Rows from block 5 of a small self-supervised image encoder, named by matrix and row number. Rows with one number belong to one neuron. Each number is 200 + 40 x the weight over its row's rms, rounded and kept within 0 to 999. All counts start at 0.
After each neuron's rows are labels from the 100 images, of 14848, where the neuron reaches its highest value: "peak on" is the class under the peak; "responds to" is what is common among them. Only what is clearly more common there than usual is listed. The data: seven-segment displays showing three digits. In brackets: how many of the 100.
# fc1: MLP up (model.blocks.5.mlp.fc1.weight, 1024x256), inputs 128-255
# fc2: MLP down (model.blocks.5.mlp.fc2.weight, 256x1024, transposed), outputs 128-255

fc1.272,208,226,198,197,211,231,142,263,204,159,144,287,190,161,225,252,171,199,167,209,178,202,146,153,185,146,239,230,129,175,187,223,163,215,228,190,250,213,227,197,183,190,195,179,163,189,223,268,145,120,191,215,263,148,231,151,208,172,202,155,166,196,244,202,178,222,164,233,162,200,221,212,173,172,215,288,232,285,237,184,196,179,194,213,250,155,213,220,212,243,147,193,153,163,195,236,226,237,161,200,262,165,176,163,234,237,232,196,185,125,74,265,191,247,165,229,178,144,245,166,239,189,171,212,162,207,199,99
fc2.272,215,108,214,210,167,245,176,136,259,246,222,74,175,210,139,163,152,199,220,238,194,190,251,187,227,222,129,127,200,151,248,242,176,266,162,206,201,255,181,263,248,187,171,163,222,209,272,201,166,196,238,172,151,220,208,167,230,218,215,246,302,223,233,133,200,200,220,233,216,190,132,166,153,249,212,144,150,137,185,168,208,208,227,226,175,255,288,206,194,241,253,168,199,148,203,150,193,192,166,227,193,241,240,221,218,203,143,186,142,182,231,221,152,162,159,203,227,207,190,195,153,233,166,175,178,197,209,189
peak on: screen (86)
responds to: white glow (53)

fc1.719,164,144,236,163,219,210,204,143,129,213,146,188,203,211,166,217,216,214,297,202,234,203,226,182,213,168,168,173,194,182,139,226,212,228,162,266,208,201,147,224,156,198,180,214,176,241,223,148,221,135,153,173,140,242,302,197,207,165,225,188,194,248,248,234,163,101,192,154,153,203,174,95,253,270,198,155,164,256,232,178,239,199,193,281,287,154,302,188,232,231,228,164,134,194,214,228,159,211,226,279,192,137,153,214,242,265,234,229,284,157,297,231,239,147,144,137,115,200,228,194,245,212,158,223,250,155,172,220
fc2.719,266,236,192,184,125,167,225,197,222,181,209,173,113,174,194,177,205,146,200,162,236,207,132,166,167,125,212,277,204,232,208,167,312,233,211,206,211,153,242,180,264,169,251,204,142,161,264,188,209,173,234,274,188,177,132,155,149,238,145,266,199,241,205,244,199,189,208,255,222,226,200,199,160,202,188,198,190,172,243,169,163,245,188,243,138,129,165,144,171,231,184,220,285,217,225,169,155,148,93,203,186,248,242,206,190,146,138,200,249,245,163,78,150,187,244,166,212,141,221,214,230,232,114,204,190,197,173,227
peak on: surround (93)
responds to: white glow (53)

fc1.606,227,225,145,214,283,165,161,216,190,93,124,225,260,174,254,150,160,184,197,200,157,190,158,198,280,184,162,264,170,235,234,170,220,180,285,171,210,186,182,177,186,189,204,244,163,170,177,190,222,199,226,217,228,204,131,186,146,191,194,221,198,127,163,224,195,223,167,242,203,133,193,187,184,126,221,172,203,139,182,154,267,208,246,247,145,141,110,193,141,228,180,167,176,158,218,157,168,216,227,159,265,180,192,260,230,179,245,132,263,148,180,184,241,245,208,212,156,219,228,171,192,108,225,277,215,191,300,185
fc2.606,217,170,295,169,213,176,244,195,206,276,277,126,264,185,214,215,194,275,140,205,179,199,223,211,163,222,244,183,211,216,141,211,197,152,162,240,110,180,204,168,247,193,182,183,239,268,238,286,247,209,247,211,246,164,178,217,226,249,263,184,261,220,293,214,213,194,185,248,200,220,215,153,229,270,208,202,302,265,179,192,119,193,148,186,264,228,206,219,160,210,207,213,202,175,187,218,211,209,266,242,192,131,205,149,197,188,223,166,218,202,177,186,172,188,144,195,216,200,119,130,299,224,185,187,193,218,88,174
peak on: screen (65)
responds to: dark on pale (35)

fc1.182,202,244,261,142,210,198,120,134,157,178,208,132,172,270,174,161,211,233,220,209,218,196,202,212,183,162,255,249,164,286,230,205,136,256,158,244,241,185,163,220,193,252,194,188,175,207,205,108,192,196,237,198,222,132,165,121,211,198,191,216,173,156,155,273,270,175,218,211,230,216,172,128,241,193,195,175,143,164,200,200,190,176,159,195,249,165,157,185,142,121,162,204,162,247,239,200,201,208,175,225,191,205,203,198,140,228,171,180,244,218,209,213,220,244,278,251,153,151,226,188,192,140,247,309,209,247,252,201
fc2.182,150,220,143,266,229,204,177,241,230,237,225,201,260,141,197,272,197,174,221,162,164,236,157,270,256,221,270,173,175,227,247,208,199,209,182,191,251,218,217,204,181,163,208,209,236,203,217,189,206,211,223,136,123,171,159,214,208,193,215,191,228,269,121,204,248,154,149,145,193,157,141,130,166,117,236,254,178,268,222,208,214,192,182,219,130,231,166,202,273,209,273,205,129,162,190,233,195,213,210,180,237,173,164,176,243,215,171,272,238,228,167,174,238,238,161,193,115,224,257,164,193,329,222,148,210,176,228,154
peak on: surround (92)
responds to: dark on pale (63)

fc1.660,237,179,182,215,177,151,152,226,218,235,279,187,211,164,183,213,149,178,163,238,266,165,210,188,213,221,299,146,193,204,187,112,235,168,221,191,203,180,214,214,176,183,216,186,228,196,241,217,183,137,221,224,212,218,210,138,259,197,179,194,228,249,166,225,170,235,216,228,200,195,234,228,219,180,257,156,230,206,218,234,240,201,160,183,143,134,219,169,232,211,138,127,167,249,212,169,173,255,189,165,215,234,232,172,177,186,214,206,273,169,258,148,134,166,211,282,192,239,215,190,251,159,140,214,219,207,238,252
fc2.660,203,141,260,181,167,250,253,132,183,272,182,256,167,180,274,253,184,155,237,178,128,307,176,216,210,239,151,230,239,179,212,292,194,197,190,192,265,208,218,187,224,167,199,190,180,175,226,215,122,252,224,209,156,157,222,236,217,169,171,205,230,199,235,236,163,170,207,194,248,181,172,172,169,213,134,144,196,158,154,226,155,163,259,257,218,248,134,150,208,248,233,233,185,168,210,219,229,178,230,198,266,184,211,219,226,247,182,166,187,239,211,257,301,191,225,139,229,153,151,131,122,200,240,172,170,187,207,212
peak on: screen (76)
responds to: dark on pale (49)

fc1.100,166,155,195,203,214,210,229,232,221,234,202,251,180,170,181,177,200,184,188,173,195,153,224,213,236,223,159,150,189,153,170,256,220,194,222,214,167,182,234,235,267,230,266,163,163,187,222,225,209,145,204,221,270,120,198,244,251,161,159,252,188,181,144,240,219,191,232,235,186,171,211,204,219,282,199,187,179,132,231,211,203,213,277,266,277,153,198,289,159,174,133,155,227,231,195,215,276,235,155,153,149,179,269,183,151,192,189,161,186,187,169,177,227,201,180,229,240,226,205,200,200,232,223,156,108,184,186,221
fc2.100,226,187,255,178,196,183,158,134,255,219,223,190,246,176,262,226,179,238,257,220,154,247,199,144,169,116,177,274,248,271,152,249,188,211,306,161,238,217,210,197,228,217,163,165,170,199,213,185,231,202,214,225,217,235,181,190,210,276,160,137,271,195,238,210,237,240,165,245,186,195,221,174,220,158,162,231,222,228,177,158,157,225,144,145,221,247,220,190,227,228,210,192,188,176,251,161,103,217,242,227,203,230,172,241,238,277,253,201,192,136,193,187,108,217,249,169,203,245,177,189,148,169,191,194,214,176,207,189
peak on: screen (64)
responds to: first digit: 4 (29)

fc1.745,163,173,168,249,166,214,168,225,109,203,156,161,157,250,212,150,197,200,214,166,276,153,242,115,190,186,206,169,192,221,203,199,144,121,171,184,280,259,194,284,212,202,155,240,171,206,233,215,247,230,201,244,159,238,184,184,172,215,171,170,248,180,194,205,226,88,148,171,179,156,222,189,194,176,229,241,258,193,245,196,195,120,249,228,142,155,153,192,210,169,144,145,247,189,289,188,160,162,240,195,213,282,149,160,141,269,199,225,227,238,189,204,187,192,167,225,250,241,189,233,153,126,187,214,132,185,112,252
fc2.745,254,243,254,172,157,164,146,169,169,221,163,253,217,177,262,263,238,197,173,207,221,275,190,236,226,153,231,173,133,128,191,262,213,303,160,251,222,167,179,205,187,256,197,234,200,305,177,239,162,197,253,193,211,140,250,200,153,216,217,283,157,191,193,187,219,225,195,128,221,243,235,212,226,231,238,188,139,226,195,135,239,165,149,303,285,173,206,182,243,192,267,252,211,171,221,185,174,203,257,157,224,107,196,173,219,186,176,197,138,217,153,178,157,168,168,235,214,228,188,212,256,194,169,175,237,297,211,152
peak on: surround (92)
responds to: dark on pale (37)

fc1.259,240,256,114,194,147,198,183,234,181,147,243,191,182,201,220,213,244,207,167,223,197,172,204,305,172,156,207,204,206,238,217,186,161,142,217,202,199,193,192,148,158,183,194,234,207,215,254,211,159,203,193,240,196,186,207,192,172,222,241,139,266,241,204,239,265,245,190,106,133,205,206,183,133,216,119,243,255,220,300,281,159,238,193,273,201,187,162,124,216,195,230,191,167,163,232,189,132,185,206,218,218,149,127,157,184,198,127,269,171,240,242,180,211,144,249,184,183,241,203,174,182,173,207,181,229,223,184,164
fc2.259,217,134,255,224,152,181,228,178,238,233,209,198,179,264,196,200,167,149,207,165,227,163,218,177,307,245,219,191,207,148,200,190,229,270,213,228,223,156,225,228,182,262,210,152,228,219,140,146,219,275,195,142,236,162,181,220,190,244,242,234,186,221,156,196,161,206,189,180,257,215,235,198,238,182,260,223,112,179,105,201,261,199,231,160,188,234,216,226,194,162,212,210,179,218,185,221,226,202,228,186,181,217,255,234,157,242,230,208,233,175,234,245,223,281,222,229,200,109,227,276,149,173,193,158,172,181,191,222
peak on: screen (69)
responds to: dark on pale (38)

fc1.735,152,178,230,240,215,270,159,192,228,211,200,200,257,218,187,251,210,184,139,194,177,180,216,172,198,178,295,233,201,221,153,172,150,210,269,245,127,219,204,157,225,212,183,227,194,191,141,102,152,126,185,259,209,224,167,177,234,165,115,151,116,187,176,247,225,215,194,110,246,231,188,178,245,230,288,234,220,172,221,169,211,196,241,239,196,192,196,223,166,165,236,154,167,195,249,244,219,171,204,190,274,209,124,151,159,238,201,197,194,149,189,255,213,223,203,264,196,147,181,208,181,209,166,257,162,179,222,159
fc2.735,286,169,227,137,190,175,286,186,209,184,209,129,163,221,215,208,212,167,204,203,231,229,267,249,262,233,152,181,211,188,216,232,231,170,235,150,225,234,135,152,227,137,195,172,172,207,243,264,224,187,179,159,167,267,162,241,218,237,212,189,150,169,287,196,219,172,224,244,239,135,185,218,165,175,310,190,221,171,186,241,235,180,207,237,200,258,177,217,193,248,243,306,227,189,165,210,184,207,185,216,195,240,244,253,179,180,184,219,235,240,197,194,145,171,252,169,207,190,191,211,155,205,245,150,203,176,148,259
peak on: screen (78)
responds to: dark on pale (100)

fc1.312,162,239,213,154,174,246,230,170,211,198,249,259,185,140,267,247,234,165,102,131,262,228,178,267,222,158,221,192,219,185,158,240,218,217,222,205,86,188,278,175,183,41,157,163,201,221,246,146,190,175,178,207,204,179,195,172,221,207,178,214,155,162,197,195,195,208,222,176,258,152,196,215,200,190,199,131,187,158,177,204,210,217,160,197,251,175,202,195,128,156,171,241,164,243,184,180,222,253,180,210,226,191,197,198,123,289,204,177,216,238,234,173,289,169,182,217,201,214,247,171,184,253,293,247,229,212,155,201
fc2.312,185,179,199,220,162,192,241,208,181,261,239,232,298,247,151,132,246,260,164,214,188,284,187,186,174,248,111,264,97,186,223,241,184,191,246,212,253,139,187,243,204,271,238,176,207,223,197,193,244,217,162,176,302,149,181,202,167,193,162,192,223,209,182,176,207,188,179,252,196,190,169,141,148,228,244,263,251,192,218,172,221,153,172,275,178,291,177,216,191,177,184,160,225,233,129,222,167,173,197,177,145,237,119,183,262,199,147,193,259,164,170,144,151,206,213,224,193,251,156,216,125,176,194,184,196,161,226,240
peak on: screen (72)
responds to: dark on pale (48)

fc1.44,175,295,245,267,251,155,170,170,226,167,262,172,240,167,241,202,205,163,183,222,224,235,225,177,202,224,173,276,167,172,243,167,127,228,222,195,260,191,158,134,238,237,97,246,212,194,179,174,141,200,183,201,143,136,221,189,75,153,245,280,161,253,178,194,182,183,178,193,219,193,198,154,232,185,190,196,131,208,224,243,199,96,206,246,291,229,222,173,211,175,244,187,195,217,220,268,188,201,206,211,206,144,218,219,205,145,226,219,225,198,223,163,212,149,159,193,234,190,200,151,248,149,253,195,196,209,115,219
fc2.44,251,163,163,176,173,228,195,253,156,194,144,201,230,148,226,248,192,208,202,194,275,131,158,255,185,192,200,193,251,166,135,185,148,204,152,198,223,184,301,237,215,144,211,216,102,178,216,287,182,202,201,242,204,238,137,73,213,211,246,166,212,253,200,215,223,229,197,211,152,249,242,191,180,94,137,164,195,234,189,184,233,159,187,189,210,192,159,264,200,208,181,184,184,186,237,181,218,251,216,231,205,162,160,197,251,247,222,228,254,224,205,195,246,164,178,247,219,182,220,261,176,211,258,117,258,276,280,225
peak on: surround (99)
responds to: green glow (100)

fc1.333,206,164,192,145,134,267,122,258,172,149,191,246,191,207,118,157,268,199,186,256,277,243,134,181,181,188,138,164,207,206,194,157,181,204,208,283,183,193,219,185,213,150,121,185,216,192,241,201,157,203,284,188,207,173,157,216,178,161,257,233,199,251,135,181,165,273,131,193,252,161,229,252,251,164,207,233,225,220,234,235,210,176,151,195,260,75,195,253,204,173,207,198,292,273,168,216,181,194,193,167,190,183,163,214,111,263,173,183,230,176,205,147,246,146,274,155,148,215,216,222,192,188,220,203,203,191,286,214
fc2.333,176,219,155,248,264,215,251,132,212,235,213,212,134,124,156,237,117,257,227,173,208,227,238,157,174,238,197,250,255,220,177,179,192,206,193,216,166,285,212,265,193,157,274,175,235,122,183,163,298,219,144,228,243,222,252,228,284,184,297,195,269,202,271,229,176,152,191,183,184,100,208,182,163,156,197,183,232,251,200,220,172,238,202,242,267,345,140,136,171,194,166,166,98,154,207,219,236,214,245,190,223,187,199,214,233,199,187,217,150,245,180,239,203,186,208,161,195,139,202,209,212,195,191,202,129,176,177,217
peak on: screen (80)
responds to: red glow (96)

fc1.9,209,158,199,161,205,286,305,172,122,145,206,205,156,205,209,207,200,220,175,127,181,210,265,198,219,180,168,196,262,166,168,246,204,220,241,227,135,255,155,197,156,255,145,267,202,256,214,136,198,130,185,239,205,229,205,125,193,220,205,259,229,209,259,243,162,184,196,220,187,170,214,169,188,226,181,195,239,107,179,211,229,195,202,229,214,178,256,220,141,202,250,270,281,189,226,193,158,288,217,196,160,221,211,102,197,235,236,224,274,234,237,216,192,210,130,205,214,187,184,177,172,156,193,181,192,160,178,205
fc2.9,209,249,200,244,167,202,190,246,193,298,242,270,228,232,162,230,262,241,188,221,222,137,185,228,213,226,178,185,137,241,270,210,235,189,204,177,180,161,153,168,187,144,191,175,182,159,225,252,197,185,205,189,264,111,218,193,179,197,130,140,254,209,207,185,189,227,247,213,183,201,86,218,124,130,243,220,157,221,194,202,160,221,188,249,208,252,146,212,152,214,145,190,233,148,145,196,195,182,208,201,221,244,238,147,205,141,163,184,177,146,194,137,154,248,192,216,99,158,262,246,234,331,207,158,239,260,211,178
peak on: surround (93)
responds to: white glow (36)

fc1.195,213,185,216,118,167,211,180,122,207,212,183,181,210,168,234,219,170,127,200,247,197,184,172,140,169,198,189,205,206,180,197,123,210,253,225,183,268,162,176,167,234,202,104,189,193,215,238,212,187,241,226,233,181,242,211,198,148,133,188,247,278,167,245,197,150,249,177,200,122,173,199,246,225,117,285,140,194,250,186,226,208,196,159,146,249,192,244,200,272,179,148,207,209,200,230,289,231,211,201,163,217,168,231,138,183,191,162,262,155,192,198,212,214,188,179,138,212,223,195,183,182,166,182,199,240,199,241,154
fc2.195,146,228,187,254,216,162,165,232,150,232,252,220,163,211,147,142,258,248,199,240,147,211,246,280,210,165,141,231,145,201,229,268,237,173,146,188,193,220,208,290,242,179,244,147,278,130,207,266,211,185,131,215,158,197,199,223,187,234,210,207,242,240,247,268,233,128,180,245,218,244,183,130,216,259,152,240,175,162,152,203,220,197,206,183,212,177,230,205,173,203,235,191,182,157,200,173,250,231,230,154,123,221,195,253,209,173,253,227,213,195,168,139,149,254,198,252,213,197,197,171,222,246,207,176,191,164,142,276
peak on: surround (91)
responds to: green glow (43)

fc1.668,168,182,158,169,228,201,300,194,183,143,161,239,203,232,243,196,156,244,186,148,149,193,165,191,254,140,180,117,188,237,175,199,199,272,202,177,250,224,196,178,176,157,173,284,245,310,208,259,217,147,200,220,184,217,198,149,244,194,189,124,155,177,231,178,224,164,176,204,220,183,224,212,198,118,185,169,196,176,261,166,267,150,238,124,177,214,169,193,226,102,261,253,190,193,143,242,138,211,244,222,170,182,240,167,232,237,187,182,177,255,153,209,265,140,251,196,161,172,157,171,241,180,229,195,173,294,85,240
fc2.668,256,211,169,189,165,188,162,187,254,267,223,182,204,224,257,248,165,218,221,149,199,262,243,188,184,166,153,227,253,112,161,306,231,168,137,226,149,245,221,185,266,198,193,233,186,81,168,213,224,245,163,179,216,214,161,186,136,229,124,199,171,180,222,167,188,153,215,210,180,198,212,233,193,224,212,196,142,211,209,205,246,258,187,199,282,231,233,158,202,132,213,192,187,155,232,193,236,205,204,100,144,257,132,206,168,204,214,233,237,111,175,245,196,273,113,118,180,190,150,95,241,229,175,194,196,138,259,151
peak on: surround (98)
responds to: blue glow (43); white glow (36)

fc1.428,206,147,219,209,232,191,158,156,195,189,175,228,273,264,195,250,263,195,247,190,285,110,149,156,253,148,237,238,147,169,135,162,209,156,120,143,255,162,174,186,222,244,238,159,148,174,204,189,271,193,204,215,202,251,213,224,250,216,240,177,202,188,253,294,182,162,172,173,199,184,220,216,274,194,181,189,182,206,230,186,187,265,209,142,171,146,174,238,208,194,256,185,148,185,211,230,157,176,172,255,247,114,193,265,188,240,237,248,174,209,168,194,234,185,224,227,232,282,185,150,213,183,140,174,247,177,132,85
fc2.428,140,151,233,251,168,203,212,277,136,243,190,203,111,182,153,196,147,244,218,200,210,206,174,254,170,218,151,260,129,195,200,158,198,267,173,286,198,224,204,165,235,199,158,163,200,183,204,205,201,172,185,217,184,195,211,253,235,179,220,199,174,207,228,224,245,223,215,178,171,202,136,223,186,172,156,182,145,221,204,272,180,149,147,277,272,170,199,214,212,155,166,149,189,214,229,174,137,186,167,186,245,206,265,158,319,171,203,274,133,235,142,187,255,193,154,141,250,208,150,230,116,228,236,217,208,220,147,237
peak on: surround (90)
responds to: red glow (69)